From a checkpoint of a small model that predicts nearness at each pixel.
Model: 64-pixel images, arch swin, activation gelu_tanh.
Training: soap at rate 0.0021, 9200 steps, batches of 256.
Rows from block 7, named by matrix and row number. Rows with one number belong to one attention dimension. Each number is 500 + 40 x the weight over its row's rms, rounded and kept within 0 to 999. All counts start at 0. Numbers have three digits each. After the name is the row's rms in percent of the matrix's.
# v: window attention value (model.blocks.7.attn.v.weight, 160x160), inputs 0-79
# proj: window attention output (model.blocks.7.attn.proj.weight, 160x160, transposed), outputs 0-79
v.63 123:513504477466475539534503547481550536522513519537545425510509439482450493479505500524512509515536475523493466476482544557470437569469469555519528553516481507479435429435477565429506481526481420539476514490518509520460529487536478520550562469
v.64 094:556505495508483492386525494539498470511530532523491464531458518548464530522525454493518479419454501571439486507554465558486437540489471478442511572498481552519536545492469541535472416571495443513482557445462477514497523480526492428559457475
v.65 101:441460508449459473518527467398512537469549551461475507454462550476488468501460530462538480481540479479455466513469581472482506454548478501531472547495484528575528447454541489456576569438435515501554470521570484448502527503512430513504613454
v.66 093:510458561422588539499466478474434487536497419484520521548490459444575509378445525560472479477455444502520489534545499445467543584485521455459479446517522511465470538524506429495505599454519598526498573478418493502501450511487539466494493546
v.67 085:535487550558495504472533521518469550483441581527402478545522465536464567530521524530490428522452477523553490514529485516471472500467432479452557451485486498432506461527507521492509508530559479469528541487484515508549482520473540541522534481
v.68 092:482478472421470577447489474541428554517503545428567552486487483502528482492491514524503444431524452472515527476542555528531455519547469502493549555455440509465551494515465498517580479489527517582495490511488489415437596514472493586599450527
v.69 085:468458496506462411529569520513440490448516513516494509518518568464533491523460493457447441521533465511508513514543531459526417437508536443456479575439482441534528436469497525524467585587488478529523420460508540468464505498462466469545541467
v.70 090:523467461479494512531510506462508469516479506483557507422527512592515471479460474516517536514548564517567531440450523551437527520522461577519516534487613512594485474487538519462481454474512503572506483540487425468521507516463507494486462500
v.71 082:519599472464520536479472562529508598516505401556521478497508501518522569514468535538484456522464500554542504536476405569469464561468522438526509508488536497511532492450501525495460516512519520501499544416485457538480476477445474512546531447
v.72 112:540491508532531544448397498483452466540503445528468558489453523571456521543511548474499560494428528570520553579515511504462471526466475408576546475560597575468535544498560451515476483469576523489457504442438560457486435535435499510508547486
v.73 099:528565536488473547428490535444502496475442529413479497590554454552498499491491535466517494490527565496477510418545465559552525521563515492527537450532518510545448545531559398485510474483527508534536470565529420484471549504564524509444518499
v.74 115:456529452504458517503500554563490491430501487476491463473629494497557526513531492559488499531560465513517469541565490480474451479512525515490490494537458470541495480514475538582567559458444579462414501461478543520502524529508496463434537518
v.75 096:513537545448484581474472471463445519492485530483519479557520408505487519524541522440430461528467490475547512521429543465578534569589470519435524557498501516465414430474499492491563547523517537539517496514561476465484517444509511604556482541
v.76 091:509368504479480471490601504497494491458484564496492530457535544483500550494525453502540483496517478452478481457459525514505518433558492486464528435526492433482557495510472522454512523480433512416518432562492523574493537460561583518449529486
v.77 094:448517537473552477507578469501584551478537528489505583501486490501533464549519534461515465506545512464543563460520509494471545518456490473510526512429432473470481430459490586549381498529450465481517457435533501478547467553556523557477530556
v.78 097:456428535462545508474542517537547458592533550433526537505458501522498552487452462447494568516500487414534484526517483509421504515494464559489500465482449502571541481574532506501530460467436450491473495502538503440517492496503491511441516460
v.79 089:552462519483469513495463477462388494497377489400457555449506522505552477558474524531551475472470518483528434469428583504525559499457490504553491476540561479488502595480459502531492526462507448510518554548558495532474553424481433502517493506
v.80 093:505518460531545545412525466479432489511471478559502518451482465467509450532574575545495445475505551445438493511442565517513555543481488473439525454563478505526445482513531596515513487483482481510437527500516501470486494536485484531540556555
v.81 093:396488577474498525444498507491570538533498496500443529487478449483512424515494514443543529540497536432550495485472512486479596523499501561518556549491476486495463439523493523529460523432539469533458484562533471480500487508524553487429478539
v.82 098:535471531464454537535453477477534463493492546522470515523529461434464501501530430586549498506580557420482451488526462503394574510487454432503518479491508473516538516482567505490496492493485456476443539499529511496487659506540445533487577498
v.83 104:442514508447518460525463472496446450479506554560506541529527492493422482563522466539487546551481433436499556422536464541470631510503487531518508529547560536483516458574466487472531567475516534539422518471447509558556424521540503513503499527
v.84 102:493510450494481572450544458482463524467501447523523478530558535529508438572518463452504513482502466498506552661454524525527497496499554436544482553523513508537481477444454507603589504475475519512457494482544520471495552558470545519504474533
v.85 089:546524460439474438512478502495519459537509474477520460517526532505509527479424485598538483581501503579497492533448534484548434477504508452516471499548475485579465514479503508510477498536588554451555453551456464505470494540447503535471453591
v.86 080:503465498431480527501547551451456545445491438555422548571505482499514497541489496530461480439500517503539498514493523479539528440532520559462512533572488513451460506443479566573573602455563543515487420552529551577503546546530546476451528524
v.87 090:508527466524466496513488464446499468537537542413533523479551549494436446536524454431533463503518495524471488513425516536557484472486513482493477441450431572551481591492491551483495486512439468439508469475535496510521543509454488488535479432
v.88 085:548461512548436472515506532522534483466489534440534517533463470474551508538460509500489552573553502467483427460533467480490532510464522559495444533470495498478480473508490465594444473445462437453428504484492536515599420520547577474495451503
v.89 085:516462556557468489509538517467465495544521411462487410540454503493472505484504512470459504459540451564539532487564552511437527517479495563410485523499485517462540439541505569442508443476562513479517546414511507569500502482521516448433572541
v.90 091:475491483434551508485496547481557507529503507445533577446539467488513483510509512504484554456513505428457494598449473573457559477456478546566576419506531499495562466516497486523471498481439546425466541560512524560546484524550521554499463483
v.91 093:446504554462474492539537557489544443542508531482519524525570500461473580509546476491497489527510507509519498467483462482541528476438518516574494534530489457530570508518483484459424477504425454550505452520468477582441491533508515522427500551
v.92 078:463467550515548528477479464515479480535527460510417573468496596441480463540512479489473463525519564487460452576408485537488562430561472481445573455561556544450560506526535594525489499493566457494524511476488474500523545583545523502499519495
v.93 095:480470490525504455515448512535432493523489471526530505487494593496491473572529483523498493446485438498474515486450585381476543515538519526481472552460537515543462506490550492565493561546521496586579531432414533447475368489507498524519485473
v.94 091:461502509519541493542486568506449562526517453543577499537543500499544524502470536552493537535577526510472579513518496471481504442501498493487527522423568483552513554559452571529455471510546508473486550506487484545471500537435591484540473509
v.95 083:492433492574493499538491471458568502533481455538437501531427513528557452456521492506503508536547507477441482491492499558461401512497439459460476550509514513519542445540534484515461471535470505466470514448514525443564466475473455546451516479
v.96 084:547495526520509528515541459504524522551468460536460525481449516484500516525478482538454489466454487535529453480479492504493581513489476461478544442488514537476468513564533512476523534459436565520467544436491433461500453488530540495494473505
v.97 080:527550450550554572568480444543504513530484506484539437504555516559437538441574502481453477491486496526494521489447466553486489510531443555445416545530488539514490540506480526392576508439449503439484480543542426538534456454553493482414533498
v.98 085:498478477480523565517533454449503558487474540509452456444508508565484501495521421489527495471503572484502480466466565467486572523553442515469531438516523473489455521511479463396498524514497536469454546460428577533471456533487557469597503443
v.99 093:503509537470510538487576506522466441579504542568479506538471480449508459471484498491422480430544513506493494473503450471486523444537471522431462540491477504561482476584497464553510518477486521539461528504491481473498513496395488462489500555
v.100 079:550467453508448460542473506568459512550547477508453560427502490521480528507489430487482464523483498478451511413505517521486572479481475448475537546532456499457479455486531548419512472578546487588436550496435565475553464553488553450506446530
v.101 097:510411539493490460485463544509549548551454514474504570537432500527525503577496499460539466483462459503537492539529492488549494505449508561507509490485430557504471474458519611507418482503514459587520498467486509459435411475522401485487511533
v.102 085:541522421542525488459471498528460487490531552527536543475475498471524533504512509476505512514517510483531477460515499535619504526501468490515490525476462561492499532513564459523493500475565592433476516562467475534405437557436572461546425532
v.103 085:517430485510527546512494574609475469495474471532542545518463490443529555478487496495447580504484481475499517520577485489470539532475521491434433549498562498474491463488457490426529495523553536591550443519467420551457495491508484529559516457
v.104 089:526507558524521494435476567482472514479479513517464526488446541448452483474505491510465460449517541537520465463559427491504529407447514603459433571477471491464511426525431475449539537515541496464483554480519514464495557503445532458457478425
v.105 092:500437478522475441477501508464523506484522488432562519456510496511530490503482501450525594462473517407597475487454542547472475538494477530476515419528522426582468506458527487496512486490455488508438468536478569471492462508501504467598571464
v.106 081:517564528484581534502549495418469516498458495518475481573512470498541492508438537487582530462546518511514465527462462503516581470444525532458494506508577418559471502457453473488450493532491510419440548410528466505522470470519487441544473524
v.107 083:568483476507476494443455465539518466515486504544533426489509503502482543531514488449488496587460456559484490490533492427469504496491508541553431526480512529529525538467470484577396515504507484479556452521543542498564442481514532527424514483
v.108 092:516452517550510482604508450490443481424546517474491534564430498529559488522450504497510437511455442501475471522440541473509484506431488471506461504481617512581499483460488558564445507525567462451537453507549494525466475489466437488553463528
v.109 087:373520522489533510484452489466477545614471528525531464502458523492499584540567471518509520506506503558529460472507403563500481515484487582465537513484521479491491504432510478496514540505447538450462471542459454441522478512472487504512454531
v.110 081:459548489483534557468465400552482559512558553557463493529470483540533483459527505466406416483512496492468510515505506516505441510478430532468526570482466500583458557503458534489431564493489417554477517410525544508469548513499509530500502484
v.111 093:447510596514499466491526513508478446504497536508545493534482528520542472472521472517465564444456514477464447533437492495448435481484453553500490455491541515575511518505414465430460549489460472457487570451590536530518505495501548490451476418
v.112 079:568499479526520565547483475528507520522396510452500489472551516483397499535617513495490444510463576542524431509490537493567506508435459453470531466464479472498542407520481549468492503502487477531514578566489527489531480499501519489410507554
v.113 100:482508470505493496571575526452470490436477553479430510458496474492581486458511539544521537499506514519490495528443519560430433544534459534484541443445528459503487541425460483504458453482430496462504442504574478487518545412578494587502566505
v.114 081:493422494434506445481478588469463435486533470500526504573538490470534533489526449496429518462512481476542511547490532481593428553529501469576460492477490420441552543446445523515508522524410474466544454559377465508516480478512551506550484491
v.115 092:511519520489523502501538482526471549482482576537477398498451521473490520499502485436520439518509493474514539370528482483449495526522483506531484501521504575535519507476459469506521517532522527535514533461557447492440484520491468512400457531
v.116 077:594537502509453542556447486473514502482539437545505485454508494496542454475492520506527513517486505514495475464488535465525475472526513485448562522546521419443486511463537430490510537470500493522556430607502521520535465479501586551518521436
v.117 082:449491476468486573438499501501500530544510492501514561456515460526454562536507459526562469471480466580506551536481434506497484513530522454504444547528499512510515439498525595426565480531516465496521453538470559519502497542517485599525446505
v.118 092:376594494522503494521519511535567478528450518558558489494412487514536523517506495512528460498505474507502493489468463511458462600504451545505551475536600480543490530480534488455520517434447509485511560531468498510545516503536507536533495508
v.119 095:498529486529507483532577523520408447576509447492477471484488545522423531501487485411525535464458508499475518500496529515503530475499523492536528506507445497450526513576471413470537532506554491483502439521537501480464490570445481522491511555
v.120 090:510415512508471461523485535498544488489526450466474496493566524418494512477526463493516570527499489532492494505497454534573527476531533459476420540491412567456527484529467497503492468552485523511536511528488536496486562556437547492533556544
v.121 080:510458584552488593549457521590532423527516515500486532498506449554485465469447468460530483558411472465505528518525548525540493510492441489477528502511580555463434537486512464525555492524515551531461440480490554490513523508547558469530556542
v.122 102:493464479534536515475497487509508398434473556541518547485452481509437462383458490508522488521455488475496509519482598461433491526493486497468554482552528487498504483578579443476458495475530544546492474480420525582435490456552537453593490509
v.123 086:480487458510475499474513563540456581582501525482518489570465571466562570517539474499507503472490487461481482517450515472551525411458483553467510587475484475562520521533482508450450536493479434477494484450491514433532529449472438473505485565
v.124 088:453477552477463553453551456506464508569557458505507547443458494529555493548476499508588527491516497472494512485470506512562564484489449569486492498530542465542583466587426517492445582507500486521541525458621542514463542468520548508582464449
v.125 075:437520466536444465455483447486524543511492510482486496557503503456575436620543465534487404518594518458526545480521460477469494405505512449467445492495495476560541470472491519514450488465505499535576535469507524471489470482486523538489541474
v.126 086:512464441558538481479478522458473503569504484502466493498472502475461498455508439529415547509481503492452500472543434506467518499515508449511488531421500586423514559576535429456522581525603430486495549525484569571508463531498565481488454461
v.127 082:540541500534475446480557527483513514528509587525481434452466526490479508467468545513567479431521514553558494498522402523472499467534486513483446453512415511538481500469515424457501459519561425438468428459499534491498593503542495526440457433
v.128 140:465451557575578487429494545578516546546511492535537450535486507422506494448424558498519473491416466565541570508486487443514475546522489512505547445539481500516553534448490532440473449542544464516513527423523477427554478620512500489554502470
v.129 109:418566561505525479494541552512531461539591452549497522514485480474494565564474541461514514484555506528463535556508490436484472459448488463490563478460574458481514426484583521498497525446521485435585589519564543558515495537527563485471552463
v.130 120:459538472440566493556503558563448522556465542545437497508484442486503463451506501490494504528508397474426430482484481454548559567430536505497512459513509512480498508505534497492558557505497594501409496470451444558527499528458439546551496528
v.131 107:457450448488527470402493545471488463430479464486427485513516566462508467452454503489504599480484486554463474549455476553473500505464497561530577509550485572523573523524499484462555537463531481463487435486481534471518510547523533486559448460
v.132 120:500489494436548577506559574493525442425457555597412536516495493475507500433526477524470455482463531479410484537519546471525565454483584523520510494480547536487505509531481578513501557556466521493565529455513540563532499518493410522480576502
v.133 129:466447529454503495467491445511494514491486513468479510486549516490530466425486450507468450530488561463481475530483496509480494445467428481425501491514495518463492473580496543456498499423502534511475472487476472533535574506543546472467501459
v.134 109:501544433507465552509469502454519549501521519509519483464483538518449468489491482547479532479530480459518490498535513575465466500555478496531503521425495406431503547586455504547538461493453467493474504552494446529501470545506502524453488562
v.135 116:487459518517481514502479517434502528565505460478439475446543460489547471539420405542442561513587497479534535521517503464507397503487434485526499568477521539417452408479534501505494475501523519505540555497513501531516468462489530523522426519
v.136 126:483522507474524498510469489484495495496473460494442521512519475502539498570518545474523514581557518463486502450533488543494523545400545503475576480531473441496479467437498453521471492533484476445467606438495476531524507517478510446543563491
v.137 100:466565545516481529414505482459471459485551449519473516486508519461502469447474474528529508468512494519490454542501493465449589465430521514463479546509503444440461460529458470505484471493489440489484483472475503464551515525544466505526512521
v.138 118:442435520448485538428503473559622494534527498485526452489425502448483503535572513427444478460535504478442513526525522518517480568478476510510464572500475486457507489527535503509491447466491516521516545533458521458450529449528370522520524557
v.139 113:510548511503481512529471559539537503518484485504487504518527533558428424484531577609505499496490497479520486491499547534501554442515551496487482463513465465525458422547473487603516481501598519535462466491550580462499495487544524557489475460
v.140 108:470448515478510475474539522567480538469557541530480449511573460480470422549468531502480475495514501463577527419564517550457463520506539592506467475523549428422495475476502452483509514518465495542452450504484488429509449510533500497540505505
v.141 114:527523420478483399408508496460476559404466426557468485487518569497546505495511534505481487536487465400470482471541464500506559524529438555603448512467456545514562506487450538592514481423498481536494443528466501479531509476422431477509523574
v.142 116:448519482521583559404508461544482548494485547498539463463478405485516509480473423495458503466458523455543519461534416467516504536489487501452451442506513487433518494543525442511542498533498429506488535499570470426464461443540481487517487527
proj.63 118:504494493440488435449508425457590400523583450488548516463490460501522490519502464456479489505458489535518542539510479491541505497554505459484496472496515515417554585416439471597453540483476525529503474491490477432533501443493534465423443529
proj.64 097:532452504554510508525505459562550527545501524459514476467474535454529532409449549492462501420408420513518540463470508486486519529513495491472466495608523500508456437530457445494474547459544474556497515458505480498525513504428477507436573453
proj.65 100:559581463501492481508538586521443472421515429503463526505435515544554486438573503464455519522542495483471557532487493485516527528467562544480454473469464537451522548468525543498506483535442506470458502589450472540509479514566558464484470496
proj.66 091:429524506546529529506514456486504556580491562572535514396509544557527507568529447553519564514505517564485452471494503497487497472476560529559486560517518491451517510440504517561530516493526445538486463492547519436491484483461495503492473486
proj.67 092:414556573464516464492486514515508451499584494433570543451458527553532538468479498554479499452461483545499516572511499535480486526524502529525430593498470513555472516476535520471488454551483525540580500468569457547516496500466432428465430501
proj.68 108:500516472540538518534569437479527430600558502532455509547474503512462526496529526524515515539461540515508485537446479509435546511461499493515451488591480495468413495527549551560496404531522481525425475500501525598480479504484527375424492453
proj.69 090:515554432497550506507535476468536384538502499501493499542437471453527511491490490425529515496458457556508464505513489497429579417508396491471513520487504506427480535471448560477523488478474496491488518542538501488524489499548555516494465555
proj.70 109:431518518534448516533507505471490523418503534469436453566478432442472538510564595450487450480473454531563514586531475451542508566507530445520580502549422492542533514530503535491502523452487475458468531513502540564482527528519511506559518527
proj.71 092:472455514468520490460470440443534478505447538501488541516551466559544469489487486417522543514521460462520547443477602456484519473559442496507512525553417518555501497540424489504523511480466533532502483553483526481485482461533470496521457466
proj.72 106:532499474479531444486516512496512558534448476438511461466543509391457443493511436526500446536520445557445448482456561519560439534517536509427487476474433497522474541445532504537500471466470521541552570592493473511513492482524471454448407512
proj.73 090:464450486615531501449518476489528570497425495513530517498497583456464542546484519508528496534501486490540475495432475515515484598443496507538511547492579497487531500453482568545476509522471466475506567488486539470512469507512511510522537551
proj.74 107:473516481499488527536466396498528475541542545545478504488427536515493546519515465484579530463480501525428491500498494565463511418557516570484452469487511520488523550446438519487402524475502447474468425540538478487470527546546533505562468486
proj.75 099:440506515541612516541502536466529488508494528459510394530482411568500468511479469545395485490516455479520452556534446550494558516447513411597473463538497445534494483499520555508513485478521522498402464427464455491523526524488524475531454513
proj.76 097:438602489523532546465512473475530474486482478517529474512502565495499602484488529523486491432506475512521537575556513541490515494471488560493507514406464515478478496452490540447547541546506478558549509555477521577502563544521465577491428503
proj.77 098:572488522493522484487563563444510472490517500529449417499575496454509569507484519453521450518421514508452466523487401509531545509553480546525525467521518460532507510477533527515525456433484490463457531436477535478484515467571516524485478466
proj.78 096:538531575509484535508408464474465493429449522534459507536535541502420520511500569525530470473533528542447529469509466497504377510481501455481557526484502501446513505575506473479496487471515499506446514445523407541491528489488533404483525493
proj.79 100:466478455564453488592493495574526444525514478500497467527433507519522445493550554449532478590549407483486479465508512454510513490496501390468507508469536561487502528476528520474477465542494511521499517479483524471488493495482553565543437542
proj.80 102:530454566500526443553484540499504557431471530393480514567497493525506450479486457532464454598533420536555531510493441479487532459451551537570437539475520433568576522445499444581469545495481496495537499474485468500551519480508502537551478461
proj.81 090:558409468582490434514488482519491473475506474525540545491507498496517467457551467490498434486487489557468529494517538484533516441422485424511522476483543472545521551430521497521544492478463533436473510422504514479484515465513440620553555541
proj.82 099:493521507528439567509535494495434514508512499471484445515533501537494523501514505517504562539454488552514522529458446491535478451482560627511490563505496492524485509483514481471490587534537508482537516533482427576451439548479564485497469462
proj.83 111:556456555568449537450495488550540485545501491457506487488472532482524578396458449484460508410496538499554478579516523469542470513539512509514520536510478486520474513475489524523460509506451536485533484528517505508432568522474493486528516476
proj.84 107:571501497511504468549409597548521529521480491528490498502508458404528530478527547515559497468472456475510485463583495569494533519532463476427458444548509494462456472528502524485437491486470532513559498478442493504512590473488461467489499499
proj.85 092:473527520506528535452512474476506471467501522580458483476424463531542475491574497457476549431540505436553487453566520512561520520562399520475513533490517466449537477430443475463542475429457487525555513479539513536446465551474528481516493448
proj.86 090:498550434519548476500531470560491447534427497458553494475451499511476534450549486446507539546552475502480532577525517543452535534549497490535412492491479503512561519439534441499525483469520467484551540503478531448477464529497491550525484544
proj.87 095:496486535471504453562458493459472496447460457577475452581532543542504472439513534536466506464460505472491457519523467536522519560522462500498481541536604436492524422478470479512477518494535470472471490537527531523545482524524470483449518529
proj.88 093:496521535538494527456473525530439524488499491561505525460533578550537529501516560415526473502503452498561533498475442508498461517504521502416519530517605515471530516522491488520489510522496608443544452461486550444430514509503453582525499508
proj.89 093:535524541499501425458412454547496548483535513481469534474550537528481579441514488539545518569433524522466485522512444551431461503470494508537541482461451467527450549553510432474477423461506471505462474503543453457540493539445440453533499504
proj.90 104:480555555499470486520506571484469520531459521539535484533523540504510576454505451466512483465549543579552480484572489466571503581554507453466447531553457512475497499498497544467505520434508497602502442477551524452457564487461513437538487545
proj.91 103:517476491535499501467496418537459523490423518556445533512461449468499507469426515540445499492475463533494424433461535516514473545533481494437499551526524502496456528504526492467474553443493480465433591403546496463500526456452531492499528426
proj.92 085:531442566467476455458530564524533481499532468511505464518521496497463456487502471556552507455445516500570495559538471528447505550469434575533497566410452471522381500522451435441497513486487570533615551491449479504551494472439523484486478521
proj.93 096:599483514433529500510580515532542467423520544450552485490470387526531439482524500442476431585463502577483547477495480507457499426426487482566517437488499507490498550477508495512435523477462467528486487491566484486479509446503563513511449514
proj.94 103:477493423551454502443555469502507425486467535476451533493567465494538492485536453564527523565410467469557478501494476542564447539510466571546555467500529484536413428440546471427521538499481498482515482421493522455508523444503488471426510486
proj.95 090:544555468461477420470500502492446547440544500446465499475551466536483489554550463509508419483467547508527537526561491532505463497549529553514548474456435529486531548534481491565493492439510502575463453492415468526460422504464452504473433499
proj.96 093:551513482499497500571440532451452457449526588455530556450477517484489547475479466479489453513527543514510483500527510471458483429555472541531500440512522475475550531436541515511456521483442514521481530555506513513519490497521442431432501536
proj.97 084:518462524534525489463577537478499513493505514476541510484527482515548433474446596453457510530547485546527506529526483503458456540484541557571510462424473486503453510522537476545446411522437504523544457533503556482504581509420462603566453487
proj.98 087:481569522474524492521487514475491475497526450488493468483493457524469502515475591446411551488465524508488440479477476545455504433532485509551446477519459542624506471485428547518519485429495464506488489499511553508536530519496545511493518505
proj.99 090:466477500483495586517530528522590548518512529426535462527476523429496543555501536562526494535483524510477533492498525498457470546465561506525503572455508526499604515517445501512521563515441471465464508502454493521501479508568498589448431497
proj.100 093:562557513534563527540520456468492431478428487466451529590457546557520484495467476523525477488425493433460509473530500461468446505607444537528438506488558532507438522481448476494518503483477536529452512582477544536511481472482453466522528523
proj.101 097:467484492556476543500531516505443568509465541439492464499481570526507509501519435569484571472495488484487435511437461523502512495504476473527547546449544418601446454498594476479528490495521540522527511496481510564587490540515531493496515488
proj.102 087:434459539451503439489452488474513478538469480468505532433522476507439446453477421475601523451453455532503483518410469507504516478532527532449504547512487457435551500518426454546500544451478471500513479494566443501543510462569572526493414496
proj.103 094:467575514477515521510504536515473538494531486577490462568513562561484525466508622545469511584612482500429590522457490478467479429507475469511493497475521462482522558543608440484468480487462486445466561478450557443541503545591520507489434530
proj.104 086:493484527507512454539530468463558482519554467513479534575497454521554506495447376568433527502481474434390543476486541480569478532509590540457559528451493503540473510554551560469470527452557468479464462444510482608494482491478504529491477524
proj.105 105:515489513525443527571465455523525457535431478494506517466465466522544472452463479498486514454523512535498524479531591467437536530573503492504488586522459541466510445489496481530480509485574521483568576400506514534467483485477510537468482492
proj.106 087:448516601490470480459520493545470477506495525529519472425473494506453533453534469553396489544519438517408540504503533513528427462450471427467547487473425559516479487535541477437477553530447550524447550491425500470515482512485557540474523500
proj.107 093:462462523531485417490467554507500531484491489411563491498516508518454498509460593499515469515519513521541486480571446552577535521410515556477516523416512462486544492465501448508481464485503450523576517521498524557498490468493490524496529533
proj.108 090:578562502441488566464412548587503480471479538558464520526533574455446480510468470556576464465557529479528509472476481492499505514557519524384524484496425452461512386507543490483559516444461556500478504499409494500543543549448551538449551427
proj.109 093:550523552549485463432540432514482545489543500532526511486509480428574430505482558485492541594530468523502470406466529476479483519520513470570525477497551481439552523476554533548416590520412441491477553510504513492525460463546469560464546552
proj.110 085:444551541493524518503541478468471535523523430437558503549508526558477524524471497443507504486481536534559502524508422566505607478412499468574498507479513509529531485485423459498529541497442500522522451512479587504528501538470498531490575436
proj.111 098:480514430477497493478542485456468505512529487544525470458472484455483515543424463499581508462590525526498525509552462479535478504532507464493436447516499480486549529495536570507465479417510499437586473468405555507459452542500419491448544503
proj.112 089:494522490518505451539538490597528469543516496546447550452539493491515479513431413532545549485475465514460497495531540409456454540549522493498453513472520545485479581519530496454500468489431521511505492518492500532415570492540421485488505522
proj.113 092:654473459427491570497466470532439477545480470467559471551512507462490462487515541479452547452533494500510561451543442427476510483499525413508471530544495447438533467467548521506446466507534517485488510438466509425442507486417463476480544465
proj.114 085:475565541488490538512466513483502581546425505505531363355512501472521487513513562469573458510491516522553458435512474528463556526473506540572446543456537491520539539439518481532477474488577560460450506490580520489520471583458449507481475506
proj.115 100:489466431483630539506444512528553439557473572416530531532503512522434455553483538490439499535488507474514524504528443474488520494525560562483443474490446423504486493518548542516466518499471518434530525518516436484524507494484490600506488399
proj.116 086:522437406475448515512504484451505477473546462531442488527545522546505487478452499519467515470462593534440444522563500473514466460460457467501494493518576519540475501537506533494499503485503439552505520562532498493435600484530357524512566520
proj.117 088:475513550496549476524565467546509509501449513498464431570536513509458499494558538458468475470489475460482526424586492473447552486489506521552551464460487445529489453587525513459479466530423551574516448451458480513487487454434477465519417541
proj.118 089:512514509529471469489458537513489517459565475483427529529495502492539531456548584473477546506514553517546436453535498491510601427599556500534446471503519460480417470505542545569488522576394510517501465513436548435516516480463434468508555516
proj.119 089:546510404539571509533495501481592492458497492519539537446531494437531560551546499533579493557419520530539531549501462458537446491507530470445476573479487528537461495455505491564541485553542450566516509530471405445514530469563541481482428466
proj.120 096:511572468490520495532564453460481520459454519510515478553476486589543453515521506552550514461539497449485515512460525472485408545476441489512530491468527555497412461479549557522456470486498467429424450493483522546511480495507437439512452512
proj.121 086:504575500457491526502483424446446509402540453531483531480554490563517535555501523505515509455512549433538486474525516566465480520412554455422551465498401457463496481520426445482493499562501507428451540554491501450499511482554487582523463452
proj.122 101:511538501502416489522536512452487495545547464473473486503549488540510519569496462573525548455433481483498433510525467535549503452489562507518519483429496504521543474499454515476519471510534489497444510554490432487432579491511520472510508537
proj.123 089:486487513527552492564489553565436553560484510501518511498525460464490486462391442562468524502518515600475509462448543542498484491534527501514493506500529503501516439489582439502485453496464552524565488504426512517448453515489521593467486473
proj.124 097:534531431515507563482606462524500485534540545520501532522497518510528558481482466585486460518547431475445463499555539538531487437469482487533405534538435567505471515473478542530463485435483528549490534492420490522507436529486467486450561541
proj.125 091:552525492514463518490457468476413470571423462564557502519518466485514521401536542600486548475535502502518487542476494529527513512521443510480490529497478507477500495521537470494508487506462486460494457427526455536433443468480512412532514556
proj.126 090:524519510470480552518532475511515500444459438539505500556480464493480523496454480505518462452490553515556520510527478513493505509524405525417474483554475493533510395436467552540457510458500546535504424579541498482498493459474535507512440532
proj.127 092:547486522538561470517475546482524468526512476462538505581518466581446486439510463497455564549562570485441479483537604416562454493495504480541536519520470454532472486487476522566518497423497560522542512496527524516516464480431464510578470400
proj.128 113:499538393573440450536488456482531478492512506454517504526415530507498561539418474522518477462570459465487472580542438497491532482466492460493443522512452557425468522490473481489460485533510539509523513481469544542439505490578517505483459505
proj.129 103:466495470556535544539518535482495513436472467404502487518479462426497476424575553493520432417471488498535454563499505499466570502503534522562542504542511515560470495512463603505518510587559489482459453562482461559587509524534436550567529480
proj.130 113:503417532482504521478509425463507494488535419448554475486494539515475499464545491458506444458474555505544515527421516532540430490529426478512567416511470524526469548515448481523492467511538438551577487477607440498482496517455516506516514520
proj.131 106:457517552467470517514470499528566527557551532508561440505488522518522474565552490449446445503539588507588539453477536479447465496520494505508531546473527510485535492555516541450482510534526514485485572535568573595460485506504477475493527446
proj.132 120:495534466549494622425528524525493512427491455469502503495479530546435536519573598491516567500504509509480533491505515541464483565540500512514491534537498465435434529455545525456512485472545523538412495474439497481474450529550468484516545535
proj.133 113:533458378514495540437473493479466557475469489540502497505481452466450481447482546507491463521498426499577511478541514468564475477467506414453456498548518539478515553455496500424473503558527481454539483536530509502518468462563459537425450540
proj.134 102:543521582420454482459478537458481536519489441508461485483571528428508501499507444392463581561493522511505504536526482451416520496524494456434458522500511508566464501516452495510536496532500503428450486454505509500499485451490558519435502487
proj.135 112:517496488455512447570499481399540606441423552471509524513496486502473439464597534541567457512542494483450505502432565461522497445569549534529518403494515519528540463536483490467492537544460544412522475519485470535444572503460526517508543459
proj.136 110:448561489513520434569516459538454476481484562487461449572387482528496516477495550470482444428548480513453455526500579441463507510435390475535461535457492526490540516522468527526489468542566496546463470501508457499473556530475536482536563457
proj.137 102:555496449442472480547450486517494558504448551454456483519499545508501516498545490433529464534499465516503500451524550545404458437479503513440505425420539530544512422530524477498543485470461533535529503519531529526508484476523524535472547491
proj.138 111:458551435512516551549475523484482486503505456536500518549553459528542564518498464486606577464538523567463484481536508530514539492514565478548564509515463525530577516412524554420524511496505491523485457497450531562435584533462522446532571557
proj.139 100:446554490523530482473498510488485534594560455467529503507565447512490498490451494520467552504503550502579477518478570518577505549542445472491511539442534474483472468515522516488498531532525533552483487511462478566461488480481469460509478458
proj.140 105:537533467551449512560535494485540557585531494480518516523434553518497494453563499585497551478470508435499456527525556506609563509526485475429489537431546550373509481481495431490501519484558525510534502532454466555494527477447495436473523528
proj.141 107:515472601450492532514551468440556505459517507451580484506520474484526415546483497589470618432503518512525507526423495551493457537438540508552543547434488439524563525482531448525472485549516534490475575478568569501508517499465560436475499467
proj.142 108:478567459485544536519479511478445415490533498509456492511446644424501517478527467544473538506516489492430469460565524496469565487470495571424504567528463554479510516430498528463498470507498532507526515545460483537482534479530515490406482486